config = dict(
    model='CTC audio transcriber',
    dataset='Morse code for random letters and digits, with fading, noise and interfering tones',
    input='waveform_16khz',
    depths=[3, 4, 5, 3],
    kernel_size=11,
    wave_strides=[5, 2, 2, 2, 2, 2],
    init='kaiming_normal',
    residual_init='scaled_by_depth',
    optimizer='adamw',
    beta1=0.9,
    eps=1e-10,
    batch_size=256,
    epochs=77.7,
    warmup_steps=230,
)
Rows from block 12, named by matrix and row number. Each number is 500 + 50 x the weight over the matrix's rms, rounded and kept within 0 to 999. All counts start at 0. Numbers have three digits each.
# fc1: squeeze-excite reduce (model.blocks.12.se.fc1.weight, 80x640), inputs 354-412
fc1.0:499490474469594521440524493496546525443513479496433512526505585509513455494478474538529461544480559525482439540501526513454445438445479421571404495567475476556488437482555478488
fc1.1:502459458549397392449427437528518478522492492529489464447433473536592499463526592499480427501491444488414559405485516458398488554609457584406603432383514504480489595555416455490
fc1.2:535514415386428442333530517529642496440612513612414440572420528520611644498476565387526557462568475623487566454480557472479468548513472490489472506507460377529568444634501477528
fc1.3:459455498511477456488464486542462383552562501519451515490470495534538525479561569451458499452539494477426514442477500422437410503511476519565499562490500480446585596513443436495
fc1.4:465500471474611515547470514457502511487539436480544501495495539400486519545477499578541488554549570511488431484441497525498442523432492487435534487559494520539415498426535514512
fc1.5:506502522504478506506501506524523466505472529501507509501528508520499491505491469499495516483524501507505498506523483538490516522519521526515495518489509510500504495521529504515
fc1.6:451521506497489562578438458458447472545434458428620472455460477477474376592523519514537403516465421448441476480418468475478559597546480546336646401386484508540403555475499531475
fc1.7:517545445478468489421617545600593543411521468565446485608492498508538562601456455471567637568510464631555484566536466512653490508494535473572458519612467422521492441508560444493
fc1.8:523568473434503468451546475529594516424504476530433488552439514477529598556416565488600616533505468531503507496485508482585478533539467511426538530582412446545507430505463508517
fc1.9:560499511520511517506499469526492453466490509536507494485512495509483496497529511500484498489497503501464515467512463527518474510501501484479483520508493499487512499482511472528
fc1.10:480525466471525524512506550492477508419494488529545449494506510476483538510522468511458533469463487490480433520504530527554484525502509451529426451506476450556442456502493456512
fc1.11:497531495459547570441522537477499393511618489496472496464504494512490531513523509464452501471482511467499496509455544509433473491365482459554433564520466446559527456470495404501
fc1.12:430443494533530487538424459442491452545498442469486515422519584486516432472566550507462390534483558486403490462507535481374489462493479497493469502451532491477484569510517466512
fc1.13:506543525531519503493506488513521460509498534500480516507531485522489514513492475493496506475492492499513520483501471503483481500497519489504500522509497509483532492499505489472
fc1.14:472405509536512467609388452445417509625474466409560562407501484447499437463546506566467445505508550451446520472486449489394499541495497565449557473433550591399462669461526497444
fc1.15:522616485451465555399620556632606595400456497577438477635529498504506563618457365475553602557461464652541450567504514534653484452520533462614458554649460459603450420506587476498
fc1.16:502486457502415376526489517553566555484516517492489453577473491508674518507487535507581577548469496559482501474513415552575461541581561526491552504513506473465518541564454519531
fc1.17:473498470546441511501411388464444518574458440472564468480512472485509353530531514500503423493462438439444519472497556496480573514553474565350592378354549547510428486515460542498
fc1.18:550620460500364518452533501597481493451525538576455493682479383538534534536421475413542567366547394563528610499479516432519521565606480539507573539482452451536573485617416605469
fc1.19:453473538515549509554494488463464447561586490416482561435507530485549544489552506544554493532516571498470478457482498503450470465428473506509527565528506534442551599461539462519
fc1.20:421457534514532488535442383471435468591509427446501520390519556476472415460578541506502338521492565430395432449527525451376485477451480521481573476438526512459449588471481510491
fc1.21:456463490572461522685371376451444515656457461328550508449521492455571413531539528609592457570482485460413456444467457481458515530503507592358648466344513558444445606501535503509
fc1.22:464453460527483492515479457446540539471495461454505477472441534502570578542523596566566558585495502499446416466422458541546461475522550532477496508500498483485464514511472468539
fc1.23:526475511516490485511509475489522505516507513515502491528537479493487490501516485518481505541517515488470487483510494516512515494506542490477496490512523494494527497520523503506
fc1.24:485475463472554431515571590518524541452555446543481501509502521478537554485467467530556611556479540499523433524489445534480441484435540445544421592580449486536488487450530438492
fc1.25:464443495506565515480441433436442490593494460419543496402500549510510446466579589504501420526497558477437512453441569489332504518459463567409522435445533502514457534543540591486
fc1.26:461480471541398475593420452504424542526449463455571492504483503451567430516503501530516467534484505470457435485499460523482509519626506552397595445419528502477438570519433497529
fc1.27:481536440445475410390537522532582498440517510567448435579444495488536597510451500435576558475541469579517537512506518432528471543519462498479502503531468427544542436562449502496
fc1.28:443470501504556549575532602453470622436511460510550454472579563433479565513501446597527607602499579514594381564495436566586481477497581452530459531598476518557406475417613458446
fc1.29:477460517543533523663523523481458583475426461463542474464526482418491484483460478634609540590492512461511437518450433520576504535520546470485595489550496538464432496429553537531
fc1.30:489527515440541581511489585479465542461475476498509510500543531445451519516470413548479575523471544489525454611433505571511506504448523440534394526546451483616446409411606494463
fc1.31:490457480455606565470574559460546553422490484513442484503580571500428514508466407495426560556506636525515429586527565557509459401391509389652314519583466455586485382486551492487
fc1.32:495576462432481491470558575539629512474545475539494491555493502489526566523513498429574536447553506566500505531549521480538454514471456454563469564611483454545553456528499543489
fc1.33:462432507545519540521400399412424478614493494370590497409532566497481394478577565560463395541510501442435514511447515537420524509476501504396514415400525505453411585454468582537
fc1.34:549687451424503540360669523591641438413588518599435473663487465538482554612429454409503559411505437596557556503511528479633464545463495455559456526608468423569519389559518563490
fc1.35:469483449494547516506501530467538523473513482506548473498483532466500541492498443495473512537486497515505418559485518554551473489445550476502426523506496470562458425471557451497
fc1.36:460408474500480453527441472473466569503487467488455502461460529479589453496536577544530510604507518499432454477520484480420469526547509550439563497440518470482506540530457465529
fc1.37:484503509540484526516445402480470499631477510392592479422551529518518362516569549489510398481504473423407505499465499507439520505529447528398578399397515554482476534465487559496
fc1.38:546616479438411504419586546541561466454556508604435468660431452525511581514400485405526577411529409605568567514482493466570517557497449488515479545539430432553561428608486484516
fc1.39:516496512469494392410443545506458398535571480546469475511446475552492524448499588364333455380545494474518601447490592415433479567498433484559434467422466437471568549555428516493
fc1.40:542527485404535470398564516512535416473619520574406510544470527552490503525466511411495464415565500544446589483500559362441453581460453419560381492561423458558552439560471550518
fc1.41:520516517531489535509520493495498490521486495522492519491511517535474508454510472524488530500478505490525534522522463512508516521506544498490477535515539531487527509519483487510
fc1.42:468512483420568562509577568490526584439487502526511484501571526445480487515447443494489519529455498557514413610500530570484467470437500457602423565549445480567490383493570467469
fc1.43:531479484542452503585449407499421559598409505456559503467511458490487350509450494471535390479465487447472550486533514506471556479588473535400611415435520573448483520508448522483
fc1.44:521519504509445487516456470558446510577438514512527474508477431493567453489485490496490454458486461454455567461514494469501537549598489568427571477431511488477472547514446519494
fc1.45:493411452552406454571341394480451582609418490460506500462465464463613415426546555516553399537505452464429512411540462478431484534543496672364630458342530556403497623550493478506
fc1.46:422439475499539395503421445520493466580572460469436523446426534501608513478598619485507450478513570511378470403499564463339413497525482559535519580478508453414580596581471398541
fc1.47:485555481442576571522538567484526562435504497490502518520554541436476538532420412530578537557457517563535445580443475529553481485443481449522452569540431486604452404472589467473
fc1.48:411386499521500455588425445422412510599499412453522524396442589447498463474563608541476445546507560450424456475499532449407502490500474530487579486417538532422460586475475499502
fc1.49:500523443396564520439577592499527513425529479514474449514512561510466593524465459423507569482514490520557478579436522564522452477401514427550369541564423487668476408485576457463
fc1.50:532636481462473546449608529588578457470552498589452500620455465512515493570432493377525473407518471562500587506484540497515486559455481502514441545533421450566555420539467531486
fc1.51:465443478460554469527540556480518520440522465506495454497472541433493554517448462555534575584525568553501383542537489512587448477456494440532456581578468501528470427431547420505
fc1.52:481428548566473445413399325450464455643475466420538506421511531563503424442612590496469408483485584419421520459489553453462503471473467541440541411437531518429451595531461533486
fc1.53:579593466441426518410576546581571505451572534588450456625430421544534559507411427382517493374575430581524619484499525453553479578524447517521503521514453416585540451579457569473
fc1.54:457525472458557529479581583477465556412455469504528485503565526456447541443491405526429608537452519495563405610505487555552473417461516416561334512554476489555434411462583512420
fc1.55:515518550547515514498511481509508504477511487496507522501538498521498500503499504516474512486499515475508527496506497486515482438483508506498510485525519504477493508516500503495
fc1.56:473446470496442433437429497529499432515547481537467463480440514553614553453555549456450469496500498539425464448447499532466488547571498519506478464434524439468553599588465456491
fc1.57:569578502488443521451586514559533468472565475549555474535476480532473465561442464446522510465523426522518532511509469501577492563529515457488492498554449478527506503489485551502
fc1.58:505502452461434433450538557614575544460567477549455465561456514510598595499407505477570578536532491580525549459543504471540492514562516560523539562494431419557561447565473486526
fc1.59:488465487565467499557467408510477487570459510463497490450494483510488462516520542470542386471489494463424506487519504478451513521555447547456588503443549553432502565513481467498
fc1.60:524431465468395453456415546472530581523478479498478516526482464503562538432461546483470519516502463515516549442490513543408530491554487562459508488449493459532562471595465464477
fc1.61:533547508517429509516494465584555548520458564511508476571513464500613536585478491520640501523463440548520536547517476520531531521588552545454547524548507502501453453587480502503
fc1.62:464445513499515475567440418480461453606509482412495576399474560492547455437550538530477416586516532459414478463542493473361483463418471546483530520418508465442491614459522482505
fc1.63:442418533482566465571452510474404494603474456507510523449486536464493434418589557468380412427509582427478485509501538420368447540451464484556498496482502519441486576491475550423
fc1.64:518570491455536520433559518528538498441496526540519506543511538520444544512497423457419546445487467493559533593491551477549505480497475451522456438529452448566467447480498574443
fc1.65:481486454444542507490531537508556513400549461504459482520500544501455525537471509469457543573501525549523478526516540493480461477444487461578380561571445450545551429468519446471
fc1.66:537507539516478518485513476511479543502484522478499506517523476521536495510495519491447561486480515494519554516519497545468544496570511520502521496505522511477518480551502565509
fc1.67:510467476474529449415555543519593563451476468518503483509516517510464585456482498498483618509509533512579472566525512497629468420435530444592371479635479480503504448472512494425
fc1.68:492496498524512499499497468507510500484494531500508520499525495505478474532489495539515503498519466511491500512484498517501515489524508514490513493491492513506473509521487500514
fc1.69:443412440480497445520491541501556611427549467470495531500516600433567582502470449650636597680486576523505393488523490585559472427494554494541526571574490509512467473484585413487
fc1.70:539677502460478585458591582547574522441505529577491521636546463515452528564482390421508483434512482619578570549494477507565530496481511467563459573523464495594529439534555517458
fc1.71:454426469542452468633349443433389540647405464371581508436496536438533427519576569575529382547503499423419498466437466525444554553551476627359667434350553550438422587494478545478
fc1.72:482459466523440526572435359492501480629494439382536520450468517511594447532538562566618462570463467465390473457471461502482508529539492621327676425415516535467425591512498537538
fc1.73:528479463402544443393543523488522440465530488526457493529451547493470572419463494493463548484515520491529493539460540476489481495425449403490388502548411460579498418481490451474
fc1.74:506510530482566532442552572472485506456490507534528476526565530492453530462498394471384560465505560512519482605509518567535482406423520425580348435510487470528480395468570467448
fc1.75:492468493503453433569438517475460571542436479477552511473467474444513487459490546540517505517546475479496452533501487509515506551573545522449578419453492570442456538461468546498
fc1.76:490468443444532433479511571504537601417461494526494449547458521515514588496477500473509612517477454536521430532454503540528455498539535463509439499539437446590458399480495469477
fc1.77:502444525455559510464487458491519382560557494487449565436491542517485494448582557505468408518494551506452518423445564474368434500415405489495529540504494499501530507492515503526
fc1.78:518587501499390523512510530578529495481471548535473517607491408521554510546436536471547529434553459513546578466497482475511484545590535570515511504511513484473607506571476605487
fc1.79:455466544503603492554452496418495496536470446467521521451538565451439442493540499543493427524474584437471420548531534532464457454443464474542476472533509527468440524438497481465